{"model": "masked spectrogram model", "dataset": "strings of digits, spoken by a formant synthesiser in many voices", "hop_length": 160, "activation": "swiglu", "conv_stem": false, "adamw_lr_other_params": 0.00097}
Rows from block 7, named by matrix and row number. Each number is 128 + 32 x the weight over its row's rms, rounded and kept within 0 to 255. All counts start at 0. After the name is the row's rms in percent of the matrix's.
# fc2: squeeze-excite expand (model.blocks.7.se.fc2.weight, 320x20), inputs 0-19
fc2.33 085 [ 97 135  93 110 114  95 107 125 136 124  86 118 183  28 129 140 108 121 150 135]
fc2.34 108 [ 95 166 109  95  46 147 112 199 140 140 111 131 114  88 130 158 120 154 124 118]
fc2.35 117 [192 103 121 119  78 170 109 190 116 125 104 137 141 128 118 181  81 102 114 145]
fc2.36 100 [143 152 153 195  91 112 131 170 137  99 176  70 109 134 151 143 108 133  74 141]
fc2.37 083 [ 91 116 131 117  85 119 128 145 155 126 110 130 221  85 138 109 119 190 151 144]
fc2.38 118 [136 204 168  60 123 123 168 156 134 162 127 138 113 146 135 147 141 176 160 144]
fc2.39 080 [154 203 104 117 140  76 100 118 106 131 132 172 119 142 155 104 115 135  79 185]
fc2.40 086 [196 101  99 127 144 128 111 110 105  80 144 101 155 171 108 145  95  84 185 123]
fc2.41 098 [ 67 152 138 108 130 149 114 113 113 185 140  97 174 134 122 182 102 110  73  95]
fc2.42 116 [131  82 104 127 156 118 144 143 134  90 136  50 178  98 165 111  81 165 122 118]
fc2.43 119 [139  66 131 127 120 156  92 124 123 127 116 136 235  93 135  92 120 134 135 136]
fc2.44 059 [ 80 181 154 146 156 136 117  87 135  91 109 126  77  80  89 153 107  97 134  88]
fc2.45 117 [132  87 146 151 115 179 153  99 108 121 180  93  64 150 135  76 141 101 130 160]
fc2.46 138 [ 80 122 137 131 198 182 133 138 118 116 129  80  78 140 160 137 171  94 101 132]
fc2.47 067 [ 77 205 148  99 110 130 134 125 103  94 163  99 145 101 129 113  61 147 149 124]
fc2.48 110 [114 112 107 119 105 161 119 157 137 108 183 147 136  73 205 110  94 121 178 133]
fc2.49 088 [162 121 127  50  68 111 112 155 110 121 152 119 190 115  96 131  92 160 136 127]
fc2.50 087 [105 160 159 164 172 140 116 144 146 134 156 146  75 179 176  85 131 128 146 180]
fc2.51 088 [126 109  79 153  82 164 148 152 155 168 187 134 167 102 102 139 100  93 156  95]
fc2.52 062 [ 85 151 149 116 158  68 163 132 101 100 116 124 144 152 131 102  47 120 167 105]
fc2.53 115 [143  81 117  70 139 133 105 126 120  84 111 146 148  78 117 132 155 123 139 214]
fc2.54 091 [138 106 131 138 102  88 140 170 120 132 191 115 110 145  49 163 122 107 132 181]
fc2.55 108 [110 159 134 199 155 127 134  61 118 126 144 137 106 138 172 150  93 133  93  74]
fc2.56 094 [148 183 127 124 119  59 137 155 110 134 174 151 151 103  83 114 124 187  90 141]
fc2.57 078 [121  97 128 128  74 111 181 161 123 159  80 110 158  82 163 140  74 136 153 157]
fc2.58 097 [ 66 171 108 188 134 100 121 134  94 113 135 118 142  94 107 121  99 141 149 199]
fc2.59 084 [121 143 157  82 159 137 115 115  97 151 174 125 108  83  92 109 178 101 159  65]
fc2.60 105 [ 62  90 167  95 153 182 139 138 139 108 116 140  93 124 166 104 132 172  90  96]
fc2.61 102 [116 100 150 144 136 158 143 113 116 185 192 118 112  68 103 130 123 162 132 193]
fc2.62 082 [148 142 134  66 127 101 174 141 137  94 157 114  89 126  85 171  69 121 140 170]
fc2.63 076 [145 109 113 108 174 138 151 122  95 133  97 124  88 175  87 127 104 146  45  96]
fc2.64 084 [152  95 131 125 128 119 123 159 139 184 147  63 193 152 123 108 160  87 170 145]
fc2.65 099 [127 116  93 119  85 141 135 110 109  73 172 152 147  69 167  67 114 138 129  92]
fc2.66 083 [ 82 131 156  83 183  70 110 151 115 163 132 121 157 107  83 166 149 105 115 160]
fc2.67 174 [119 125 115 110 168 134 124 183 131  74 141 184  85  98 124  72 133 131 161  83]
fc2.68 084 [123 178 118  68  50 119 136 122 142 104 157 121  79  78 144 147 130  99 133 121]
fc2.69 094 [ 87 135 132 141 133 154 139 134 154 104 246 109 130 136 121 103 100 123 109 144]
fc2.70 125 [164 181 122  98 131  73 116  80 157  95  88 166 140 103 140 100 106  86 117  96]
fc2.71 088 [101 192 140 193 159 105 124 109 171  81 165 105 160 146 128 138 113 104  93 132]
fc2.72 145 [157 129 116  62  67  93 119 130 135  81 131 116 124  83 127 191  94 147 133 119]
fc2.73 097 [100 152 122 105  67 166 124 127 110 171  76 149 143  95 142  72  77 108 131 107]
fc2.74 105 [106  52 104 166 153 167 115 142 134 139 108 152 147  98  73 120 125  87 178 125]
fc2.75 081 [140 133 124 107 126 115 138  23 139 149 100 100 152  75 144 142 149 102 166 116]
fc2.76 052 [131 203 122 108 133 151  59 128  93 131 110 135  86  84 143 104 125 167 121 164]
fc2.77 116 [181  49 123 123 106 186 118 131 143 159 157 112 123  93 104 184 130 114 124 128]
fc2.78 093 [123  92  88  97 182 136 128 146 128 130 166  95  93 121 177 171 143  95 188 112]
fc2.79 063 [ 80 149 134 169 126  84 122  93 137  77 152 126 125 121 128  51 107 161 172 138]
fc2.80 111 [181  92 114 171 129 135 126 103 133 131  74  84 183  73 128 130 148 109 101 162]
fc2.81 089 [172 214  95 126  92 104  97 130 121 127 159 140 120  99 115 177 139 160 167 127]
fc2.82 083 [ 73 144 184 167 191 112 134 144 158 121 111 112 120 146 159 138  89 103  87  92]
fc2.83 068 [ 68 110 140  79 152 102 101 121 108 138 177 178 142 100 163 120 132  77  88 115]
fc2.84 128 [118 109 145 133  94 101 136 145 102 107  84 168  59 103 119 164 185 171 131 161]
fc2.85 176 [224 127 145 115 140  86 135 140 119 118 105 166 128 137 139 130 111  57  95 131]
fc2.86 084 [147 111 172 144 154 129 131 137 116 133 136  74 180 151 127 178 150 184  68 101]
fc2.87 074 [ 94 102  89 176  93 120 115 170 171 171 127 104 126  71 140 115  91 143 173 115]
fc2.88 069 [200 108  98 118 119 103  93  84 107 133 116 120 186 105 154  87 145 137 117  78]
fc2.89 127 [195 129 133 137  96 125 124 152 141 111  96 143 172 100 144 101 105 109  43 103]
fc2.90 078 [150 146 170 108 137  66 120 112 139 132 109 151 166  89 127 137  61 190 157 128]
fc2.91 072 [ 98 119 145  85 167 181  97 104 127 117 113  98 105  82 142 161  72 105  84 100]
fc2.92 096 [ 78 117 137 117 114 147 106 130 154  92 139  91  86 163 132 128 107 164  44 164]
fc2.93 092 [170  99 134 132 162 153 129 126 123 158  44 192 135  86 144 153 107 137 103 120]
fc2.94 093 [116 135 143 155 133 162  87 155 145 120  95  94  30 113 176 141 136 121 111 108]
fc2.95 092 [106 111 132  79 144 189 158 178 139 146 115 191 147 105 170 112 126  98 125  90]
fc2.96 081 [153  99 102  95 143 174 163 134 120 104 123  99 124  95  93 175 150  78  86 181]
fc2.97 082 [113  66 129 146 140 154 140 133 146 162 157 157 148 171 132  41  93 132 107 104]
fc2.98 128 [120 140 147 115  98 167 107 138 124 123 105 125 173  23 128 127  99  87 150 134]
fc2.99 079 [133  99 186  91 122 172 118 137 161  71 134 102  88 103 105 146  81 106 152  92]
fc2.100 086 [155 143 140 135  97 183 140 102 150 153 160 112  89 137 111  67 203 150 136 110]
fc2.101 072 [179  96 133 145 115 170 106 134 146 124 101  91  80 115 129  98 132  59 172  89]
fc2.102 097 [ 81 149  99 107 184  89 140 119 105 132 161 142  74 135 192 110  93  95 125 136]
fc2.103 115 [205 147 136 127 119 114 140 129 132  76 134 137 155 158 112 140  98  51 109  88]
fc2.104 134 [ 99  99 120 151 152 156 124 101 135 173  58 143 184  76 133 119 150 119  80 144]
fc2.105 096 [115  62 141 110 125 183  88 134  98 119 124 115 165  86  79 102  96 172 126 149]
fc2.106 115 [129 139 134 116  76 160 125 104 109  53 122 150 133  65 125 130  96  83 136  80]
fc2.107 105 [162  89 108 136 181 144 129 161 117 163  85 170  61 146 150  91 137 114 128 164]
fc2.108 079 [146 103 132 161 160 167 166 174 130 185 105 172 130 144 154 121  75 123 143  77]
fc2.109 090 [ 96  53 100 170 138 181 152 118 146 158 119 104  99  72 119 129 112 138 152 100]
fc2.110 091 [156 128 133 165 147 137 153 133 132 102 136 201  67 115  90 168  99  85 164 144]
fc2.111 085 [122  58 120 179 119 154 144 142 130  98  56 112 115 152 169 154 122 132 118 172]
fc2.112 075 [172 160 132 118  37 116 101 114 123 107 157 117  91 120 126 170  79 112 114 105]
fc2.113 088 [ 82 102 108 136 116 132 128 103 105 109 141  97 120 110  75 132 101 214 155  79]
fc2.114 100 [ 69 134 116 140  74 130 104 103 114 122  81 120 133  95 111 195 129 107  84  85]
fc2.115 323 [125 114 137 131 128 111 126 142 135 151 128 139 107  85 110 225 115 137 109  48]
fc2.116 060 [113 147 107 180  88 134 107 117 100  85 118 149  93 149 177 148 113 139  54 161]
fc2.117 081 [154 114 111 156 158 103 115 230 139 156 141 127 102 120 100 136 166 163 109 100]
fc2.118 122 [154 133 119 124 144 121 118 128 120 157 185 155 193 135 167 168  68  86 165 147]
fc2.119 074 [191 199 153 112 109  83 127 151 118 105 128 131  93  63 130 116 125 131  97 107]
fc2.120 089 [192 117 109 137 109  67 146  81 114  76 125 121  87  80  96 105 134 138 134 152]
fc2.121 098 [135 146 130  83 113  75  97  61 123 162 161  84  97 138 102 135  99 119 178 119]
fc2.122 097 [ 40 155 113 135 155 149 111 164 129 127  89 148 123  80 183 137 124 104 160 135]
fc2.123 094 [157 100 102  78 134 107 128 119 140 132 168  94 137 165 200  88  84 125  84 129]
fc2.124 091 [133  92 113  84 130 137  96  91 131 122  57  87 159 133  97 172  97 105  80 117]
fc2.125 082 [ 94 105 132 118 107  74 130 132 121 159 104  91 115 116  87 202  82 131 117  78]
fc2.126 128 [124  95 134 144 189  94 125 160 133 129 136 121 123  67 175 146 123 164  70 175]
fc2.127 104 [169 119 105 126 112 141 133  96 126  88 110 163 145  56 103 106 121 131 212 128]
fc2.128 086 [165  94 156  93 152 124 111 110 131 106 130  95  76 210 158 109  90 105 142 119]
fc2.129 100 [115  75 150  72 164 111 169 152 121 103 136  79 123 181 135 168 128  93  95 118]
fc2.130 109 [156 157 142 119 104 173 140 178 136 102  72 151 149 115  97  97 141 151  53 121]
fc2.131 097 [ 93 182 129 100 107 106 136  93 117 139 215 111 148 116 128 103 170 141  87 150]
fc2.132 109 [138  97 115 188 112 105 155 130 142  58 106 167 129  92 121  96 155 188 135 110]
fc2.133 121 [131  94  94 115 103 159 129 148 128 114  71 161 197 110 108 165 108 147 157 182]
fc2.134 104 [148 118 108 131 166 105 138 167 128  68  82  94 148 155 171 127 131  92  63 148]
fc2.135 102 [106  45 128 150  93 103 140 118 127 152 104 148 179 133 138 122  61 151 139 159]
fc2.136 113 [ 62 153 111 138 173 122 104  89 148 118  36 144 146 116 149 143 117 117 123 146]
fc2.137 120 [123 122 151 107 153  58 135 113 141 102 118 129  84 195 166  94  82 162 146 142]
fc2.138 119 [135 144 119 104  64 201 110 149 132 122 157 156 153 151  83 118 131  91 176 101]
fc2.139 092 [110 128 123 100 125 187 133  97 130 136 146 144 109  77  97 201 130  98 146  68]
fc2.140 139 [105 156 145  85 121 135 135 115 125 112 150 147 129 183 162  46 134 113 146 192]
fc2.141 092 [148  81 105 120 106 130 125  70 113 157 122  97 156 116  68 135  74 189 120 128]
fc2.142 054 [178 117  91 143 154  96  80 174 137 165  64 145 120 123  99 133 124 155  84 152]
fc2.143 069 [156 148 122 144 126 160 125 153  89 126 104 156 190  99 113 131 152 113 209 174]
fc2.144 084 [118 150  90 190 117 148 109 179 162 124  92 110 145  88 118 105  83 129  69 109]
fc2.145 096 [135  65 120 120 140 141 101  98 107 186 113 161 143 120 176  65 149  95  97 116]
fc2.146 105 [151 172 118 152  72  44 138 102 130 167 117 136 101 139  84 154 157 120 115 138]
fc2.147 097 [139 162 130 184 109 165 104  87 116 100 109  99 160  57 157 130 113  96 151  92]
fc2.148 085 [133  23 123 140 135 140 145 101 120 163 151 102 144 149 111 100  89 148  90 150]
fc2.149 093 [141 178  92 102  92 121 134 115 102  78 171 135 102  93 147 178 143 100  76 101]
fc2.150 083 [130 121 133 116 103 147 169 178 128 156 141 143  74 172 143 175 143 126  51 147]
fc2.151 140 [125  82 113 150 181  98 137 142 106  95 105  97 129 188 151 155 134  96  65 103]
fc2.152 102 [118  77 128 142 158 119 143 138 126 159 191  93 135 132 142  50  90 131  90 155]
fc2.153 089 [134  72 125 100 140 119 140 135 112 160  92  90 200 115 133 139 101 134 167 193]
fc2.154 093 [122 171 155 130  58 105 153 168 113 151 170 135 132  61 106  92 101 130 154 133]
fc2.155 100 [ 99 178 112 115 133 137 115 127 155  82  95 172 118  64 152  87 144 119 185 153]
fc2.156 114 [185  94 121 170 107  88 163 107  95 136  88 123 164 123  92 110  94 162 178 128]
fc2.157 054 [105 105 130 121  82  82 144 172  89 108  99 150 167 102  69 121  94 169 100 112]
fc2.158 091 [109 150 121 165  43  97 102 182 149  77 110 123 155 114 121 130  92 124 123 154]
fc2.159 099 [152 120 122  90  57 100 103 141 135 161 178 126 151 143 102 102 141  90  76 168]
fc2.160 137 [161  58 120  99 135 141 128 150 134 120  84 112 127 201 102 158 104 108  95 168]
fc2.161 068 [146 122 114 132 117  86  73 147 126 120 186 124 159 102 117 134  92  41 133 150]
fc2.162 073 [149 135 149 147 175 139 140 132 157  53 117  79 112 139 167 108 102 153 177  87]
fc2.163 111 [121 138 136 175 104  68 115 141 124 129 197 115 162 100 150 168 119  98 100  75]
fc2.164 113 [125 200 129  85  71 137 109 139 122  85 142 107 162  68 124  86 121 148 135 115]
fc2.165 079 [139 163 104 120  71  74 169 176 138 148  97 154  75  93 146 147  98 135 105 127]
fc2.166 064 [167 128 152 121 147 138 154 142 182  73 108  89 100  87 170 120  68 105 120 156]
fc2.167 103 [124 117 136 126 141 160 137 107  98 185 123  93 103 167 147  50 108  64 123 129]
fc2.168 095 [173 154 136 106 135  93 110 190 157 161 132 142 132 130 122 161  76  80 176 165]
fc2.169 074 [ 95 164 164  91 120 175  94 188 108 146 151 132  71 132 104 147 126 115  86  96]
fc2.170 075 [109  77 169 156 116 125 192 151 172 140 122 110 147  55 138  92 125 114 111 107]
fc2.171 098 [154 151 116  81 168  71 112 133 137 168 187 124 106 151  86  94 124 177 140 112]
fc2.172 064 [120 146 126 108  73 156 147 144  93 176  84 109 139 171 139 148  88 126 147 198]
fc2.173 067 [147 154 158 164 126  52 148 124  71  99 178 136 138 140 134 115  91 123 150 174]
fc2.174 078 [153 154 119 169 146 121 142 150 105 119  97 156 119  78 198 121 102  97  65  99]
fc2.175 105 [108 116 143 140 142 108 130 207 143 132  83 122 131  92 167  91 113 136  57 155]
fc2.176 072 [123  84  96  88 141 164 106 118 146 103 110 150 130 148 119  82  48  80 100 140]
fc2.177 095 [122 141 157 102  92  70 120  84 109 158 157 111  87 144 148  74 108 190 138 130]
fc2.178 138 [165 121 135 110 112 125 136 168 134  83 174 167 134 142  85 153  48 139 169 119]
fc2.179 178 [161  89 116 133 132 115 134 121 128 124  95 127 215  91 134 115  98  56  98 114]
fc2.180 113 [138  53 122 169 157 152 126 157  97 119 169 101 123  78 133  87  92 127 112 167]
fc2.181 090 [111 124 114 165  84 156 129 118 118  65 158  92 182 151  96  92 112 105 180 110]
fc2.182 130 [111 110 139 137 139 137 145 157 132 132 240 130  91 185  99 112 137 129 137 124]
fc2.183 103 [146  83 143 139 152 163 121 114 162 161 220 107 158 117 114 114 131 113 176 154]
fc2.184 096 [161  86 131 170 145 164 127  88 131 147  61 173 131  93 168 100  86 146 120 124]
fc2.185 079 [138 117 138  64 183 158 108 116 116 136  94 188 120  81  92 102  86 125 104 131]
fc2.186 081 [141  78 129 158  73 109  88 107  90  81  95 132 126 105 113 199 111 110 139 134]
fc2.187 069 [149  51 117 118 120 115 139 131 130 134  72 143 167 111 175  86 127 127 176 172]
fc2.188 115 [ 82 188 110 141 158 107 140  90 142  90 184 126 123  64 159 150 116 157 137 127]
fc2.189 068 [140  86 166 157 138  70  72 105  92 159 123 115 149 103 158 137  89 121 174  96]
fc2.190 101 [113  88 105 118 113 196 120 179 101 102 164 142 117 162 117 135 158 196 102 131]
fc2.191 083 [106 117  66 115 149 162 107 150 158 110 176 143  93 140 120  60 114  87 111 166]
fc2.192 109 [ 87  92 150  84 139 135 143 103 106  81  91 203 131  94 160 158 155 136 111 144]
fc2.193 082 [124  87 132 122  94  83 139  87 129  70 138 136  89  81 139 113  95 180  79 124]
fc2.194 130 [172 102 120  85 129  82 112 146 139 102 135 148 131 179 114  51  84 113 155 149]
fc2.195 078 [177  75 110 113 118 179 148 161 146  98 106  87 124 144 118 161 117 147  56 126]
fc2.196 082 [101 119  91 114 130 199 147 145 130 105 124 100 134 138 130  81 112  58  90  82]
fc2.197 115 [130  63 120 188 110 185 138 121 115 128 149 155 169 119  63 137 138 110 106 106]
fc2.198 096 [137 156 126 152  92  87 136 166 117 104 102 135 123  81  78 206 109 164 124 157]
fc2.199 097 [108  93 121 160 158 181 113  64 121 166  94 142 162 127 146 170  87 159 109 103]
fc2.200 095 [176 106 125 119 134  89  93 149 131 167 130 163 110  77 163 160  84 101  70 147]
fc2.201 081 [148 102 124 152 109 154 149 191 126 140 112 155 122 103 203 117 125 139  52 121]
fc2.202 072 [175 121 178 112 112  96 111  41 120 110  98 139 171 102 114 145 142 157 107 147]
fc2.203 089 [134 137 112 149 177 143 132 108 126 180  94 120  89 160  81 193  94  90  96 134]
fc2.204 069 [167  95 102  65 104 183 133 111 111 108 133 141 139 100  55 135  93 104 115 141]
fc2.205 096 [133  54 106 156 169 145 118 121 138 144 120 183 153 106 125  88  69  98  99 142]
fc2.206 067 [ 73 169 113  59 163 109  95 169 145 128 170 139  90 160 142 155 144 149 112 136]
fc2.207 092 [149  63 149 162 136 177 115 134 147  99  45 108 165 138 110 109 101 130 127 115]
fc2.208 071 [ 73 209 134 139 130  77 129 150 141 161 117 139  95 103 146 116  98 123  74 127]
fc2.209 131 [106 145 119  77  98 106 115 102 134  80 137 124 156 108 104 204  85 125 138  76]
fc2.210 102 [152 170 157 135  95 148 171  87 111 124 101  60 106  61 113 109 108 104 137 125]
fc2.211 089 [ 80 118  93 165 102 152 143 102 120  99 112 121 184  86 156  67  99 132 118 172]
fc2.212 108 [110  96 121  92 115 106 135 102 135 110  91 112 134 162 124 198 151 173  58 100]
fc2.213 084 [104 122 144 209 127 176 139 198 136 147 116 129 119 137  82 146 133 101 118  86]
fc2.214 106 [132  85 163 155 172  82 125 123 131 159 176  56 118 150 153 156 132  90 108 146]
fc2.215 131 [117 151 135  91 121 167 140 121 154  96 177 127  98 102 151  54 171  74 135 126]
fc2.216 068 [136  84 176 142  91 135  99 115 101 136  87 103  81 135 190 153  94 161  94 113]
fc2.217 088 [152  67 147  99  84 107 100 118 132 135 204 137 112 154 102 113 104 125  69 126]
fc2.218 099 [128  93 147 139 134 159 120 175 132  98  74 151 157  78  98  93 112 125 108 198]
fc2.219 092 [ 99 169 145 134  87  87 118 177 144 142 122 153 172  84 163 158  63 128 124 107]
fc2.220 100 [138 106 123 133 116 133 124  95 139  88 133  89  80 225 136  84 119 153  98 127]
fc2.221 081 [100 109 144 112 163 116 135  71 117 115 149  90  98 102  92 207 102 106  97 101]
fc2.222 123 [105 121 139 100 146 120 119 110 147 146 211 137 127  99 218 126 135 159 128 154]
fc2.223 196 [ 59 107 130 165 156 158 119 137 141 120 124  78 111 110 121 117 148 202 179 123]
fc2.224 083 [ 86 122 127 117 139 192 143 148 163 164  64 126  88  83  96 100 116 148 141 158]
fc2.225 127 [114 189 116 119  68 155 132 114 145 142 149 167 159  85 144  65 134 146 135  84]
fc2.226 063 [132  66 148 159 113 175 107 143 162  74 118 118 113 125 151 103  94 111  65  96]
fc2.227 111 [ 98 108 133 147 112 165 134  75 132 160 126 141 159  54  97  87 134 175 114 166]
fc2.228 096 [162  62 141 113 102 113  89 168 125 166 113 131 129  77 135 128 173  76 143 164]
fc2.229 083 [123  86 124 155 125  68 132  79 111  92 158 169  91 172 132 103 135 156  94  85]
fc2.230 121 [ 98 171 130 196  86 132 117 165 142  64 160 110 124 113 173 153 125 121 151 153]
fc2.231 070 [ 99  93  66 101 186 156 136 106 141 114 138 153 103 125 110 176 102 134  65 113]
fc2.232 143 [179  80 120 118 139 133 128  95 121 128 119 128 210  99  60 129  93 127 142 144]
fc2.233 102 [ 80 139 111  93 168 106 118 101 152  54 102 174 113 166 140 150 155 149 116 160]
fc2.234 059 [101  82 160 102 185 153 120 103 140 126 147  87 190 154  67 118 106 121 144 119]
fc2.235 103 [173 122 165 135 159 100 151 172 138 100  89 153 138 130  90 197 124  90 150 167]
fc2.236 059 [168  80 178 134 162 102 131 114 152  88 105  96 155 185 116 129 130 118 102 187]
fc2.237 084 [181 128 121 131  83 180 133 104  99  80 143 167 125  59 122 102 141 114 158 102]
fc2.238 084 [ 67  94 113  96 151 110 126 117 136 168 105  96  75 197 143  93 101 149 132 132]
fc2.239 118 [105  96 141 177 129 111 109 118 100 132 157 125 189 101 125 163 167 175 179 173]
fc2.240 070 [168 122 177 153 162 192  77 112 124  91 134 133 179 116 115 148 161 168 117 115]
fc2.241 100 [153  74  89 123 104 129 137 170 135  95  84 130 181 119 128 178 128 114  69  98]
fc2.242 083 [174  41 162 125 100 136 131 144 115  89 140 133 133  85 152  89  96 100 154 143]
fc2.243 093 [179  42 140  63 119 148 133 151 157 115 131 166  95 125 133 147 126 131 160 119]
fc2.244 108 [ 83  94  98 149 140 128 162 189 140 125 131  45 105 116 107  95  94 140 131 148]
fc2.245 089 [ 70 139 133 145 155 182 144  78 128 144 154 120 120 135 125 108 167 206 160 114]
fc2.246 100 [106  95 153  56 107 129 143 134  90 195 125 149  69 149 107 106 112 102 126 116]
fc2.247 100 [147  99 131 143  87 140 104 179 125  86 102 108 151 122 140 126  87 208 176 136]
fc2.248 054 [166 102 150 113 141 131  45 147  62 114 113 140 137 125 140 101 107  68 117 137]
fc2.249 114 [ 94 105 162 127 135 147 128 119 121 123 180 110 108 119 104 132  44 166  79 172]
fc2.250 074 [140  98 126 139 159 105 142 164 105 142  73 147  93 120 184 155 103 121  53  98]
fc2.251 124 [125  89 131  90 114 100 130 130 118 108 156 163 114 176 157  28 122 147 124 138]
fc2.252 123 [134 129 106 113 113 160 114 115 122 141  81 155 184  51 112 174  78 143 155 125]
fc2.253 112 [146 118 117 136 117 171 115 134 122  83  70 163 123  93 186  87 103  86 163  94]
fc2.254 068 [ 74 110  53  64 111 149 128 159 133 107 181 148 124 160 124 112 121 127 100 125]
fc2.255 089 [155 169 152 139 115 142 147 122 146 142  81  98  56 135  83  73 163 111 100 109]
fc2.256 083 [ 70 133 153 113 113 139 158 211 131  83 117  77 103 153 101 140 137 108 113 104]
fc2.257 109 [182 137 140  92 134  78 122 154 100 164  83 163 108 156  88 127 108  80 100 162]
fc2.258 101 [105 157 180  76 111 110 144  84 140 100 149 168 129 141 169 108  91 135  77 170]
fc2.259 091 [142 144 120 101 107 166 153 178 107 153 100 152 155 126 153 177 185 107 178  85]
fc2.260 069 [ 58  90  99 107 166 163 117 107 138 123 102 126 149  85 113 138  52 138 116 114]
fc2.261 114 [166 127 154 143 160 155 106 122 131 102  90  94  98 144 120 164  81 157 101  48]
fc2.262 077 [122  96 127 128 114 143 122 131 133 184 117  75 178 140 118  88  45 154 154 116]
fc2.263 117 [ 91 178 138  87 156 105 140  75 129 105 184 151  88 144 135  89 148 173 103 133]
fc2.264 117 [130  73 118 120 170  95 100 143 114 120 178 188  96 135 101 103  88 137  76 141]
fc2.265 109 [114 133 135 157 134 152 156 152 104  23  91 137 139 124  77 106 113 149 139 111]
fc2.266 100 [191  73 135 168 187 127 136 190 107 115  99 154 131 118 116 106 127  97 129 105]
fc2.267 069 [ 96 114 139 118 130 118 139 135 152  98  94 124 113  84 125 179  37  82 106 148]
fc2.268 066 [120 143 108 134  89 112  91 148 123  59 149 135 163  78 153 128  80  69 149 146]
fc2.269 080 [122 140 103 136 184 128 133 126 108 170  92  89 139 159 152 163  58 109  76 104]
fc2.270 071 [126 108 131  81  80  94  69 197 172 123 142 104 119 129 161 139 112  89 110 135]
fc2.271 100 [152 153 135 109 101 172 113 134 147  84 170 133 152  70 170 143 127 146 183  76]
fc2.272 065 [105 163 134  82 152 151 162  82 103 119 172 200 115 159 108  82 108 111 133 135]
fc2.273 087 [197 128  69 139 141 129 140  69 160 130 149 135 101 164  99 127 147 142 152  75]
fc2.274 100 [187  96 107 106 127 141 144  99 104 106 114 133 174 136 126 109  73  46 118 123]
fc2.275 114 [ 98 132 109  96 161 185 141 105 124 105 172 120 128  63 200 141 156 114 126 139]
fc2.276 117 [ 99  66 134 101  97 187 137 125 113 140 205 101 136 144 134  93  96 123 134 156]
fc2.277 067 [116 193 125 149 140  98 124 153 117 125 115 155 149 156 104 148 178 152  78 200]
fc2.278 081 [168  90 109 154  90  99 134 110 149 138 107 228 111 132 139 133  84 119 142 129]
fc2.279 111 [171 166 142 133 128  76 137 146 118  85 186 122 118 191 108 139 152 128 134  70]
fc2.280 083 [132 173 130  58  96 132 124 112 114 165 149  50 129  93 144 176 134 129 140 139]
fc2.281 097 [144  43 127 112 130  97 138 143  93 174 125 129 175 125  78 139 140 111 161  88]
fc2.282 099 [ 95 180 130  80 101 131 151  70 127  81 115 113  69 121 139 142 100  91 105 152]
fc2.283 074 [ 74 158 119 134 113  62 106 109 168  93 127 128  97 142 126 100  93 117  91  67]
fc2.284 090 [159  73 135 119 136 109 143 184 118  79 215 110 138 128 107 129 125 155  99 136]
fc2.285 088 [126  77 136  95 186  84 113 109 135 139  52  79 136  94 127 138 123 133 111 156]
fc2.286 078 [139 134  84 150 159 146 140 101  93 119  82  72 103  84 163  98 139 102 114  68]
fc2.287 094 [184 135  97 105 154 125 121 151 126 129 127 149 120 105 134 152  54  53  93 102]
fc2.288 118 [122 166 161 117  95 165 154 134 116  73 117 131 159  94 139  63 144  85 176 107]
fc2.289 109 [110 142 158 176  69 169 124  92 104 140 130  98 172 129 115  72 167 113 133 170]
fc2.290 074 [110 135 106 173  94 132 143 139 100  99  61 126 116 121 190  79 102 107  84 147]
fc2.291 115 [ 96  71 115 171 206 161 138 124 126 112 129 110 171 104 148 127  76 143 137 110]
fc2.292 147 [104  76  90 136 128 182 129 133 125 143 149  99 145 114 119 140  81 191  89 181]
fc2.293 067 [145 157 124 152 128 117  91  28 163 129 113 117 138 141 100 125  70 110 157 117]
fc2.294 111 [117 169 159 121 143 169 124 116 114  57  46 133 157 116 112 119 138  97  93 119]
fc2.295 099 [ 92 179 120 145  93 117 133  99 129  80  86 139  65 174 129  86 111 142  90 141]
fc2.296 088 [120 136 110 110 126 161 128  88 138 168  49 146 186 128 156 114 124  91  82  96]
fc2.297 100 [137 110 132 153 154 110 103 166 130 121  75 122 132  64 115 128  73 204 109 133]
fc2.298 067 [119 155 102  74 144  94 125  91 128 102 158 107  83 179 119 171  77 140 152 163]
fc2.299 098 [141 163 115  96  91  88 155 137 125 125 173 121 163 106  51 178 103 152 149 145]
fc2.300 103 [114 134 139 131 128 144 124 113 116 113 209 119  92 145 169  91  41 147 125 119]
fc2.301 122 [ 72  69 131 118 152 102 125 115 116 204 153 106  85 168 106 129 100 121 108 114]
fc2.302 125 [ 69 163 169  75 158  92  98  97 146 115 102 120 119 173 130  95 103 116  84 135]
fc2.303 124 [ 86 131 181 103 106 114 139 212 124 106 127 147  78 110 177 133 119 128 105 151]
fc2.304 086 [156  97 145 109 118 181 158 140 139 146 191 156 107  50 104 123  98 103 114 134]
fc2.305 094 [138 174 120 138 128 146 138 139 140 136 153 118  20 139 119 127 155 100  71 127]
fc2.306 133 [ 91 123 124  93  99 161 138 204 136  81 141 142 111  99 195 166 122 133 114 127]
fc2.307 093 [175  88 104 133 134 169 138  89 156 178  99 148 162 113  97 140  84 107 125 185]
fc2.308 083 [136 129 130 143  59 141 122 139 106 125 149  87 138  99  80  55 107  99 144  79]
fc2.309 077 [124 164 149  89 120 143 116  66 105  95 172 128 120 146 121 163 132 131  55 178]
fc2.310 149 [152 127 138 158 227 154 130 132 134  87  91 124 125 133 187 109  91 124 122 132]
fc2.311 095 [124 106  95  55 189 124 117 143 120 138 131 135 103 132 140 104  64  72 114 151]
fc2.312 093 [ 92  53 152 125 136 191 130  95 134 146 170 145 140 162  98  85 101 143 109 123]
fc2.313 054 [117 116  92 153 186 126 138 115 144 149 108 112  65 128 163 119 106  65  94 176]
fc2.314 096 [113  87 126 157 107 135 135 121 129  75 111 153 169 103 105 204 145 123 193 113]
fc2.315 059 [ 84 140 146  84  75 113 132 107  76 142 140 136  37 146 116 141 121 145 145 127]
fc2.316 096 [140 129 118 117  86 173 117 148 120  95  93 147 185  93  88 153  85 142 103  67]
fc2.317 084 [155 129  94  93 124 186 127 142 135  83  72 151 112  65 143  94 151 162 139 153]
fc2.318 087 [139 154 122 118 189 100 137 172 132  89 118 112 140 191 180  89 122 124  77 130]
fc2.319 065 [ 88 112 100 169 177  59 110 146 135 148 136  75 117 129 101 118 107 118  90 173]